config = dict(
    model='image classifier',
    dataset='rendered made-up planets',
    train_examples=195000,
    image_size=24,
    crop_scale_min=1,
    horizontal_flip=True,
    translate=0.12,
    cutout=0.25,
    targets=['phase'],
    num_classes=4,
    arch='mlp_mixer',
    norm='layernorm',
    norm_position='pre',
    hidden_act='geglu',
    mlp_ratio=2,
    layer_scale_init=0.01,
    parallel_block=False,
    dropout=0.05,
    inner_norm=False,
    moe='top_k',
    num_experts=16,
    moe_every=2,
    expert_mlp_ratio=1,
    experts_per_token=2,
    shared_expert=False,
    patch_size=[4, 4],
    conv_stem=False,
    layers=14,
    width=160,
    label_smoothing=0.05,
    loss='cross_entropy',
    residual_init='zero_last',
    optimizer='soap',
    beta2=0.99,
    learning_rate=0.0016,
    beta1=0.95,
    shampoo_beta=0.99,
    eps=1e-08,
    precondition_frequency=20,
    max_precond_dim=1024,
    one_sided=True,
    adamw_lr_other_params=0.00078,
    max_grad_norm=5.0,
    max_steps=14400,
    batch_size=64,
    epochs=4.7,
    lr_schedule='linear',
    final_lr_fraction=0.05,
    warmup_steps=720,
    weight_decay=0.09,
    adamw_weight_decay_other_params=0.01,
)
Rows from block 2 of a small image classifier, named by matrix and row number. Rows with one number belong to one neuron. Each number is 500 + 50 x the weight over its row's rms, rounded and kept within 0 to 999. All counts start at 0. Numbers have three digits each. After the name is the row's rms in percent of the matrix's.
After each neuron's rows are labels from the 100 images, of 14976, where the neuron reaches its largest size: "strongest on" is what is common among them; "lies over" is the class under the peak. Only what is clearly more common there than usual is listed. The data: rendered made-up planets.
# gate: MLP gate (model.blocks.2.mlp.gate.weight, 320x160), inputs 108-159
# fc1: MLP up (model.blocks.2.mlp.fc1.weight, 320x160), inputs 108-159
# fc2: MLP down (model.blocks.2.mlp.fc2.weight, 160x320, transposed), outputs 108-159

gate.144 098:450470460443438504544447533498647451536596492498590491453477531499509489458433491452387558553448512599511510450502512566399456465481572486470486490536467490
fc1.144 093:492479447551503574517561494392486579577464476552510407513568476475436521414507596485495571476570510455441346421512526529499518499498513574495485518486437520
fc2.144 101:506441577449434708445537492507565437565393441516477474572495584513475567485527504508494521409550513612547413596544542492429384501551465545524578441489590472
strongest on: gibbous; cratered rock
lies over: planet

gate.184 085:552476542446491446471499491498563558511554561509638523550454493435431559499517468540456427556574529498494475483547476455524478538476491511449476397527515556
fc1.184 084:569505577485500470416569527500503510539538542487536618501499481488502523482469484504500446589517584525540491513528495486524467606438377532469466433458489472
fc2.184 079:516437496522502492561508465514460507560475506524496395540478518498512437520528510518472567332487493423504498502479518484438578495443452546502583533545541541
strongest on: gibbous; ocean world
lies over: planet

gate.200 104:441481483508518438485518589607572515328509497490520516531456524484559530506491603532446492482400546482562427466474461576476467399534447517573507466501441482
fc1.200 098:448454546589542517501503539559413430651587550487418499531504498538409510498549465545446423500465529499525540513512457502464479558493495532531534483424487533
fc2.200 112:503480543533422466580499518500563409465500558582493513508425500516593536568594556528548566441523460534527470489480543513486580508533455481511441520475553579
strongest on: rings
lies over: ring

gate.250 097:418503509439484471475491566413556454503485551578554528427560597514476563454427503530559501489593437498502507462503473548448516407548479493507485487479559523
fc1.250 095:536529518496505452544484592445540483437642578485555530558459529505482505501492483555542443517515530561499629520555446463472520508433482474483534496438498522
fc2.250 105:549524485501503407462513525465439569489499529469509471590537470498450400493506521546502535630435479461552496480517554503569538532566558539512474599543519462
strongest on: ocean world
lies over: planet

gate.249 098:492518492378477516484425522538550462543526487408595530554394563550477561550497507553399452429473473535481488539586509550559482431534533415523410415437569436
fc1.249 091:493477503610520502533532460463444590501469479552389506470588436445482410429467515466546520552504462516478491475426582476437455470452475573568588539511382574
fc2.249 082:474491517501558551459519537505546431549513459484498378589487511519477583446534486435575583531489506604449450429519549546474453500546456475536524470471547513
strongest on: gibbous
lies over: planet

gate.110 106:575554464447498548518518548544524537498462523430539420538547466489573554426494473475531451425499449562510474527515455434499436441496565520426489514573431499
fc1.110 101:512543435484458561509534555477540575466464510586546483596511476474488507356539530495435469433580459515578462446503460527557494438547521499517525496502439543
fc2.110 098:588551447511527567493596526519561533490557455387527487518459504520495483386468480524456603608449452434431541510520563499443572515558572547496542509501499526
strongest on: crescent; cracked ice world
lies over: planet

gate.155 100:440558487527489499506504485504548494473573469443420495514518460460429537384577479530450487452546473471495529473420530482437440548576543427480549507430516446
fc1.155 109:532367531540575505469538496487480529666471531553538525517442480489478464468531540422500552535449533533493504511548472504478549457506520553443439524512438512
fc2.155 100:471494501512483496471504503463550467546509591533553508570479538527450400485400463471483460548513484541475526570469609530474406534561459527519539487457460556
strongest on: ocean world
lies over: planet

gate.302 089:501437508478540580500498493433494451402633496533534430460594596527512539471466547469511542514489532530479602470420525467535489512469522611496423486453552553
fc1.302 093:542455449579493468616507387556436436540471427448400469543537443481511534544493556486378476544501471496493501476539550572458582529525539500550543492480589526
fc2.302 087:445421460488567578434484487472559647531496412530418477518526547450482506461494494522573530476500494469483441611600526521499467478496460521517470397507435513
strongest on: gibbous; cratered rock
lies over: planet

gate.150 112:456484514532500468521532558508528522464521470472450504561498490544497466354513472495548527530437390406420546628503422506425475554514588448557482489530437462
fc1.150 114:567551532492436467421473547414495481533458502538476519377416441437452471561519595494404440474491587543490480476523487516510474417472438589424551536461467540
fc2.150 098:560476511493530523450488485442615534531498589591487521565515529538531475517489505568569514495529480571586484562484571428495402483548429596519495436513349532
strongest on: lava world
lies over: planet; ring

gate.73 096:401410556575481525506511503552464488492484476535532474553513517517515495470528465496458477555514533483434469423519465492434446488490503520477576561512444472
fc1.73 097:507476497566485562564554560551523528468438471424578497521510569539559563450487613561461522506452469500453451444550533552466450507517454518583511439547442504
fc2.73 098:523479548507504550405471504512501466455484638593516480446554568462460550490587477503541505501454472563547511559538506489551549528584456524501542579485514451
strongest on: rings
lies over: ring

gate.91 105:493556514495573516500475502504643553460497474529473425437488536523511588489470498473500510450499563489562451486592435526552517503426615520475466416492519495
fc1.91 098:544434483430523495432481518520497626447435519490561513592518508502431449481486592565488552463438500508454518602488566491501519535569502470490599506455481456
fc2.91 104:584510494524503641590574483476461435464472445630474541462477560528413523596517511522421467564541424448495511494467571467587400469512404465501517480448447459
strongest on: gibbous; cracked ice world
lies over: planet

gate.51 116:534390567528483498412580516494499492506548553501554508491441443499411547537530614529500550460552558508508519420572482505595555560506506514493436584481543515
fc1.51 114:447595473421478501621459508468537506509443454487455423541546528471577426437496422495479467452517473517511506583426507509460359438487513485538553440555503495
fc2.51 104:521439528492501471385461464429581553515545581535481348393524491495559485451450506491454502522439485482522498557525454509531581498498478546459584531476501567
strongest on: ocean world
lies over: planet

gate.21 104:528550536473457455498547525378492532578538613523473439569449467552431565586440602507440520557518496582501474479511504441579491521502460524439484540448436491
fc1.21 101:464538424479503603545535444514480490542350356508468506527564471510547524500458521463463536494520517520416469517519550402499497433517547438437583498497596486
fc2.21 101:551484495481477550530462486549646535568541478397453494544471506503602532439481518549435519478493554557478496450541538456556485510523497508423539512485361514
strongest on: ocean world
lies over: planet

gate.283 100:436460470557531544516591511466417569483520518453473521542561426506495511501415492575633526587519407443453571513365481517480540559484503467508466448465387472
fc1.283 097:618484520562488505454522467534515495587429521641381410386541521494469364503505519460508545495442503548467424464454486453527513468535478551531455518572385550
fc2.283 088:526525461550453509480495451506532519465500513545468526427553448493452432495525514511533579489531466453478528462429576538467479473448449538464516382528436516
strongest on: rings; lava world
lies over: ring

gate.137 095:551439577472480458431498531342522446432589563468535625486424389527469480502547440473494461530440442537468446461518486513571498556460472436480503443460490607
fc1.137 102:509450541451467444430520514500517424579507503435535588467494546449560543497530483528402412561498511539558470495539465566470493470480443521449524418504495600
fc2.137 091:603503472469512484563506395455454534506455509648521466568478535468523513552505473507499566385516501480511451558507511473453492506499452534490541522490437472
strongest on: ocean world
lies over: planet

gate.224 104:571471568480644549550442518574485480534458582454506499507480525421487429403467575452504515502497395500510441415440526496484456467519523418525464471448530597
fc1.224 101:505562407493508471542501517499522514441527514590590568465475487549428478483407559509504581622514493490615427479455491589493501493489608555443459433445542508
fc2.224 103:563456501525543513566512454458305436505517392466533436458509485465481548587446559564555492500524521495520467538435505479533440512433488550465497557506492543
strongest on: crescent
lies over: planet

gate.11 117:507513406511496495490673577497513490484590552538505574540522586485539544423525582530478568512434510487445579455500451484513464643468491531525482443514401448
fc1.11 110:535499406560512518482599530495544523447525533493475652539514526471510517425604562570476528500472507506520599485431476432585450646487495556497513521507531481
fc2.11 090:470503478466510491554529533520458464562486380337450536510440525409521464478510483411533513458455469461518509448506402442499466451536441527505428558466570477
strongest on: lava world; full
lies over: planet

gate.138 102:561552505446422472567443491535554467500575599429571539557571498472548634454429389487466435495510471524522428493537561551522453429464512452414533443486524425
fc1.138 100:414462473519610484501492471399445547492411464508497413502422476504469423472537569436510610500513493486508543514483553497497506551538512542567488582494502567
fc2.138 091:587518505514473519578501464514516414524526437573515518557491527564438509462510521439506446502489465521536486519480531584514405535377542486471513568449512488
strongest on: gibbous; desert world
lies over: planet

gate.252 117:504497490548434490524519536513521618509534412484524448527470490550468444486456532464523521478513500433516538515584520451386587523603541526512511420533509469
fc1.252 115:496559543509550524583526563503509486488491521532442508467397459532474449505601525544425445500479486491500489553461414481521386433436439505505557575474476555
fc2.252 109:444488520467441529453624437500542474452508608474449485436576484502512533492550505600568473423504423566542461545486395527485421510514506552476502552425398597
strongest on: lava world
lies over: planet

gate.16 108:446449535573409485418527695473502530495511508509552559425608422517540515518432548544505442490460502453525544519484397504448573570519506424504536518450448493
fc1.16 102:509475474523432486483437600561480484465551429416575551512447485536522518506435494552515513497504506555516529471549451504494582598449480496496473511414501464
fc2.16 102:473425505498548551381555481542427455534506445400490521548557582460516526475482496551475380537517475495446513516457365542489553512443555475460444517598560463
strongest on: crescent; cratered rock
lies over: ring

gate.121 109:511549452513363475494462462518575501497457481594478574439505554492515460501512519511493558520423490501407479563472399532415478600523547371478474556485425467
fc1.121 108:474509453518428523567521432592466558565504433400473460488555549453473508440377476507498408486565438494520498484530582473562460354438480492530565464476517458
fc2.121 111:433585438468364531449492421553472466515452477443537569604462470487331584492550479440507510507515503553519479525488545507479485474470436508478459535508532508
strongest on: rings
lies over: ring

gate.297 097:493515454455532440548580487545457585450481556586518456536498523525520523547560490513453485493448616559438518583624460471482557470638472529597518453519500456
fc1.297 099:514491571493555522539498507489438489656459524406551403493445536421437541436439432532486407513542538526684514462485535443531485508464504540540544467414522513
fc2.297 111:477457465579421561468467526522558553417481507427596546593582435449428549533502445448507630516513418525588430449494532483465497439445499471514446512519496467
strongest on: rings; ocean world
lies over: ring

gate.167 092:516447505528559517488461483485543530582418478435539492473448565529547480576465531467438477508598455541410439469550542508458580526627591584532421540535477520
fc1.167 095:584514537522521439450538487498469522490432432386496510451447545439639484570471449473536487441563439504451532533478534454483511474570491499507482504570411560
fc2.167 104:494553568484486471506407463433449615461482462512554469482447539550446511393486508487578575621420509464565540560490480439518545527514590528466633508444471499
strongest on: crescent; desert world
lies over: planet

gate.222 091:519495503470544495532537526476473493437605610463529528462473469496439544480427527564568438486505501537539480537533424467547493548467473592509504431529571594
fc1.222 092:444600489564472568527507514393447530500494475565428465455552562525492518460483437512559525478428466448444471540434510471509444501511475447487461578525462407
fc2.222 084:432514466496477562477476591490551514413501466522445585454463478508514557554495528482484425542524504510498466481566477521587488499568528482473473415500477511
strongest on: gibbous; cratered rock; ocean world
lies over: planet